python train.py --arch="gmlp" --model="sound classifier" --dataset="short made-up English sentences, spoken by a formant synthesiser in many voices" --train_examples=26041 --gain_aug_db=6 --time_shift_ms=50 --n_mels=64 --hop_length=160 --input="mfcc" --spec_augment=false --win_length=400 --targets=["sentence kind", "intonation"] --num_classes=[3, 4] --norm="layernorm" --mlp_ratio=4 --subsampling=4 --layers=8 --width=256 --label_smoothing=0.1 --loss="cross_entropy" --residual_init="scaled_by_depth" --optimizer="cautious_adamw" --lr=0.0011 --beta1=0.8 --beta2=0.98 --eps=1e-06 --grad_clip=5.0 --ema_decay=0.99 --steps=20000 --batch_size=64 --epochs=49.2 --lr_schedule="constant" --warmup_steps=2000 --weight_decay=0.3
Rows from block 3 of a small sound classifier, named by matrix and row number. Rows with one number belong to one neuron. Each number is 128 + 32 x the weight over its row's rms, rounded and kept within 0 to 255. All counts start at 0. Numbers have three digits each. After the name is the row's rms in percent of the matrix's.
Before each neuron's rows are labels from the 100 clips, of 14976, where the neuron reaches its largest size: "peak on" is the class under the peak. Only what is clearly more common there than usual is listed. The data: short made-up English sentences, spoken by a formant synthesiser in many voices. In brackets: how many of the 100.
# u: gMLP up (value half) (model.blocks.3.mixer.u.weight, 512x256), inputs 0-85
# v: gMLP up (gate half) (model.blocks.3.mixer.v.weight, 512x256), inputs 0-85
# out: gMLP down (model.blocks.3.mixer.out.weight, 256x512, transposed), outputs 0-85

peak on: /ɝ/ (25)
u.304 096:137123110116136146102169079119106128091129165079168099148130118098171122141146117114159100137168161168129177182133110071170180174138177132144147195083096071092134024127149163127090124169127128141155126164186129099114079156153144088156151087130195164095137130
v.304 071:093115085130139142099138136128109151118134125079121085128120122098164133090207136095117149173154178110119174137091094055184146132145129162140106150090096068123101047142147153125034130147120127175113158173201145139150068121101131143148119086142220120102098129
out.304 052:135106099073127131122177137129120114132131148140151080115113148109098145173096101150180147108125148170114173168161130075143120104159118117142170166157097131089142090077140146104155095115136112090181111121144056107191205136185068097166120181107186154117103145

peak on: /z/ (56)
u.138 090:178110083167101152123160071128141169072164106079150053132136143102081125087126090126181134130183205124174163145169133122113134135144100119118063143073092112072143100174167111086129082122114093189177150141147181148128089132166128139098086129112098138148186126
v.138 073:080131104117119095117120113128106141129177170110168087121151128080184149109143148105127135185138179132114172121112087059166195137132166140119087148113067058128148035128144153108089107171127113109150130173208124125131090166120130152144139084163175175090106140
out.138 087:062167145121111160118091128128099085142119103144104111163089114141124121115167149114103184123130104137087105124054120150176158122131094174146144122144176099126126154121103105105101126106113117133116116143165130057117116149099140139147126096130144151135115181

peak on: /k/ (32)
u.442 091:108141103096140145102178139109104128096104199069173099125115133127211153163107161064140085134150098151105153145126104116201175131110174164108164138082107062111147093135133201145108163139102169112163118144174095082107099176122135100153184041140196143061120121
v.442 067:129129117112103148130124095133116146100127158107176094124130138127174134124169138080114131177162163151132145146104100029159184161144134125116133169101094082114141010137142149123070155152121097135148160151157122099110086151124134114133145066176193186090138141
out.442 088:163158140075094167107132154115141140128117076095187142139097079137161167097145137126122119145094091122106127129106104080152132090144141113091150137165123120111122082115106127102160146100089097120111169071167063119168188125163169080105070140172169121141144153

peak on: /ɝ/ (26)
u.451 103:139087097150150168099120134125140168081122144069108086132130118110125138155166113118124134132164118125091185109099155117149171161141147169146133168087110100088132095202152150054087096133119179150129136166140163127132050107116119075151123112100112116113145130
v.451 078:125125115121128114128134123152103153104172170117153095135150149096183096147123129117132132183160160124131154128113140086196170161136176129125096131109082059125137052123135133110058102170150101127176139140182123096093058150118162107125143083152154165074126154
out.451 131:146096088133129140105148123107141093086114180177083133103107052083138133125079146099142149099102113138104148097151143132177125113193167109075138087113135143165127081126103184140102125132133113119109123154139138141103116104150125122127172125136122135143065181

peak on: /i/ (70)
u.473 116:142104124072128120105142067104150128122095136115145136144104116137106121163105097158154167123120119199086180102134159152169146128089134139147139168139121121065154128109158139132152143128111154049144131122138068160142148149158127058153131142105079170176105105
v.473 122:106112147111103147083154070086183101164046121114156172113049170147118162151162108145127201113109098188139109138125126141146097114104034181093120162145154151093158156150127119162126153084087117133141130087124147089156155196099109113179132113124173155153112101
out.473 140:094163156199123107146081138132097137164174119181144138115231150161164125113156119090142123094131114132104106136113122104102130103139145171164186161189157092135134180146126112099106114106134119139125144120118196103151098139096141163151102095154188133124135130

peak on: /ɝ/ (26)
u.261 082:135137094185125156080128108140099151068123121096107105169131103121140099109191124169141099161180189151101190128083137063140145108184143082155100175121107094122122021173121146105089088102083141152149142161150110138121094122154151114132136112094147121147158130
v.261 069:118141093119125152097127121143103139121148135086149096139135143121182122124200119100130150203161163139146138153081106038187171141117134156127099179113085067089126047125126124125019109147125127153158125135195133125116040143106160113161130067127177151101134141
out.261 094:162126104096122178165218074140134132105086154143098100103100088106144149117065140116126112081087104139138098118159130116133180131146149146063113128120121159122096145131182174164123134141144142113099086123109111165147133143152151137161149131146196191112162172

peak on: /ɝ/ (28)
u.274 074:131120087148151139101123134135113198098148154069155057111151160134143125147158107133171134153189149139139190102127101117147162126105146147173132179080081098091157102142121117034088088098067166184142107119130164132091069110116136119081129138089124143133163161
v.274 066:132125115117123143114143114130133161036138154134142121116128127104158118108186132085143142159119158124110155122143124053192149167172134124095123167070096118121140026138150148131059151148132083141164136172151130125139048136130152089126132085167194156091128146
out.274 083:100119102126124158121149112070172069120134150159128135157099129112132133175154115105135183125129150149078141108129135082155118110180138160099105155122156093090138142159155150140102072123132120125153170168154124106206115127152127142189116092170163172068108181

peak on: /tʃ/ (26)
u.177 079:115141138082095154144152081160091128061149125136183118141126102154192143104105150081109073132191136157093120116136134126172157138163176085126143147084136060133118042194138116142108155159126099126157180158153088131096082102206166143118149040117117133103137137
v.177 064:135117082117131147118141104125107144082125173115140099135147139117164109135159135096113146168149122141124191143110112076155184157146134151110135174092088066115138047149143168111072182140106118113171153160182127101125065170127125087130146066135211160067128137
out.177 083:168104154062113112120130093091139120154104158120176133098088143106133213158075138153074134049076042154143162165090158100209193129074124172128163103151116150121153149082154140122173161138120127099080113125124088090120185204153105090135156192143105157136111117

peak on: /eɪ/ (25)
u.14 101:120124090072101107108185109150113124077152160114176103150199140105136058139148140128080108136118117148120116171126118141155116149179127199070139170077123093102160100130116180160094154139121114078144108162163080128121108194159139089113170066121208174061165127
v.14 122:067154163131074107138111089159130113189179117156194161119165121160192105122154155105141129128131143171116117155124095115133102119124120138114143152146141116155163137138163123124080097127128084097144175152101146095126115174141147173108105095191170175096134144
out.14 087:130110095186150118080083145088108103111181141119167144126111126125129115140119117171186174193116152107127167117141148135181092088182173102166126114113078115093130099156080128090129109099093118149122159134176168120125082094117094180131102150131096110160098136

peak on: /z/ (46)
u.13 098:134128124148122125156128097116122101083105158106156161137109135102160094181082138111196085130193196161117137148149111156194136148146137095144127212096101111109179065122151092114146127135118106122202128177130100106090123157193146103149126069110141149078135154
v.13 101:085099132157093102074113129114157114118154161099187106085153158092158155139168146129096097161116177095128186143161082081180128130142139142082092109098122127113207124139157166138050087124119120132157169179112175193160108181104192161163129094129116198108091129
out.13 106:041120136127092088124081141186112133210166135144084154119185149112149149107147157087118140179126138101130138135115114122101135081138078187127039152173088090170130128118104143096127080112107118146141114143151138100130138128112166181170118101141120133137091126

peak on: silence (90)
u.82 089:128152107121094159157135133146114163132120114132148077128054172155171135132104163144101067145162192108138126102121082118131177116136146129100057129132119093128166104095168125108133130138131078113231108126135138113133124132122171131141094072161172168083145151
v.82 121:129124110184087130126136114141161158127133119131170131124165140124066091117193120145137093128125193122146133160164104128113134098177083155080092142079118137106159144205152121111078083108111068141173196180110189146176077162141087190115077118175182197078128112
out.82 109:119157165110136130166139153161105101104093106155106124177157078127163083112091145058146109149113105130061120057133185148152106139174140050094152159145169141149081090116077089097165123154146147133103124122096083169145147011167174094126126137100088100121131133

peak on: /z/ (49)
u.117 132:202124131181109114117107114078146142111092132155172161124123123134134093161097114162192164128175170199126138178148143125204104093130137083149145145160083141077134108098124121081151145099094105136189153091156119099108150132157077083177126145149128117177096113
v.117 126:079138162089077098154092148164116086113154117169147179144190104090136105108125213125109081178113132128089140098116128132096114129187170109107083066138140106174096069155118128141088039175164105103100154124115070114116105104181154203117109147175088125136087143
out.117 151:129150204092173141131141116107133094104111111145179178140137132163082112150097144166145111110199105150110095113154157184158071093103141110145148142073140154167126125112116129174187196094087125093129125160111070098117160104160142055122159146077120094130138080

peak on: /tʃ/ (38)
u.415 101:108136131127112110146125086173099149089164142139186105152157136093154126091136140107160082164198171160091125113117094108175156178139169107162096103099072077157108052169160117138088106187147078108158156148159118124125082129140173134126138086166153168125116133
v.415 069:108114086141158127097102120148111169090148145086133055137130159108131123146202126075093161180133188109103192102080129072157160147135106153131129160089098076100119063142157147114050141143130130153116164158166160132143044116092117116137153104131188134067124133
out.415 087:112108141133110145124089126044182032129117139123160087080114167100081135134125090160088173134110110107123118146122131088147123145134089146134150128144170175109186178120138148124128096136151124134133147138083153133192139165117117137127126154126131176141098128

peak on: /i/ (28)
u.406 113:161118059107124134123171073137117161095120125061160081139105158105141163119167116143098121138147124165112155174121134110146192195107133155143133162093072078082152096142169110120120149189154123103126123173172112117157130164119106082168119103099133209125148107
v.406 115:105136121097103115126101164179120141110184124154104150144174140101173109112141142149109103184082143115089176113103112105149164141182183076095109128182143082128156031086118122115056066172161090117123084108135085157113114108153185126126111116105086135141111152
out.406 109:141132100124143119099176128163077141101146140114114128180164147136174082143124097115187107130156138186118129152125076136155120140102185088145142170160099048074148089069121116140116152110111127148203102109172111159108147178165138093154094067078203128070150151

peak on: /eɪ/ (28)
u.343 088:191148110027114137177229115138137103102109139159089134138140103117117098128091124111071093093057101092159107140141122139158149157187124181052159141105157142155139121093119140156138179150158121106124075127112045102100163136195138116087174138124138151139174122
v.343 150:085105163115134106134137125144134106149180142107160169135176101128154069139118143062159143177171091168100138153082141131167106151094170090162138111149077110149101121111173170123098080172156143122135162098102117101072108132129166133133145086134151108110118141
out.343 108:106123129172091137085094152126137079129136101108120067120104166162123099106162111142110167220092181076148140089116143137092120113126083074137113106136186150104135074145084095077124119113102108194095122114079161161116109104078165159080106115124053087166116130

peak on: /ɝ/ (27)
u.237 097:162104120129117172120162095124119171055120127081125069134126143115140108139135088086144159144158169123128123093128168105111154170103113172119085179072078116064145126179160127053081076142119133173138128140100133186139070127107128143109119098120131160146183137
v.237 069:160131095161132132118128118120110136105144140121167101105175106096144122098171131140118161184146206118173222160121069018146135128171119120156105174108115085140126014102127136133054112168125096148126145155194151144103076132133172159158120129142218126102088143
out.237 111:117139139132091160157118149107124068136140120197093140133138064105149134102106119097100177122095108109076095089101131119166114123159118122102150116150186122122127114096102116106127117161166081121121125109137137075121137114136149150119132122146121144181094210

peak on: /k/ (26)
u.259 091:166130111122122131091166069122121116078142146090162132152130124113145137146174149121168099119151140177153179163129109079174181123167132159115153151069107074114127060159142160139041113113082128137130173153186137057117077185141124106147144113142168141090132130
v.259 063:117125100083122134119136095137109138083135168120160099138151116106155143124196144096088119167156129132105163132108113048161202138165129158107124171089099071136140043164125161124057153157114115093171153186173111091127074155137145090122139085128207183078130137
out.259 064:119151166073134171178094166121133133147125081153118111133100139103134125107107120158078147123079112098109093084057144141138161124111065115135124086135162157148113078063138080072155144147133103108106072093144079079116138115154180091107113193132140134164144204

peak on: /eɪ/ (35)
u.257 108:113164142084125157102188077120109123096112144133162128151166134142156092145135128085139131147131099191071141166145125112146152135155123150098211207114126093100166072137144135148116145122099112103157122143166072103112135208145174077132132092133170151123163121
v.257 106:068152107099119114154123169202097163168208116150104120157197114105170104074143146112097098183086154107067132090082135100110129120161187090099099104171134087189109023077112110121090080182163069135127107095122085159128115084146179147102094116123102117105134156
out.257 075:089151173115104055138121121150100121131188145150145181114228164121178124165148122109167120090142078174095118183064084131140140146095201115190103112154095051152128169085149135106095083144147104122185148075132119044129125185145103157177111097148160152127078138

peak on: /i/ (94)
u.188 128:145142142081114128132136093118126100146105150180122102117117054145104144138115085150065139062052043125115088121127181161131139118119078143101220113139172157144126169114108133202172183106113124078075073145111097098141185116085117100077136166136134109145131094
v.188 125:118127157184161078165127140134114118133111140169137147128210141118098077177075147114192109109226181162113125151136123129147102131170128084142148151136083116128126143140121131109164099112134137126214164128127125095065136124214087145170115138147151114049106149
out.188 189:192108093084115147137195062153164132085082128126081140139104110112108047114095094149176150139105135160159145174184109151158130131148052149066077143094125132100143120152154123137138150132126120112161101158121082198095147184160143107106108132108111173175159139

peak on: /z/ (41)
u.381 092:135105107160151074151123108121131131112157149140133088147200127109110115122087106153174121113197195131122193147199106114099089170156160063185117153144121110077124086118180126112170085148159126093191113150161119132124147106191093109131127188120136111138103120
v.381 064:142130091147115143110118097147110159069157109125147089138144127129124105105190136096136134170155184120150179149122102049142159121157097152104119139067084086130130020154151115108053112130111071151137147142178162138125053153094140121111104103152155176138136132
out.381 113:063163190125172148173080146145103174194130074151160120143141143159133151072153124110070121104146084109101036097061158132085176121090104105187160123163158130147080145101148084150173154098105105125104112098130139118145156052092154084119108129127199080091195158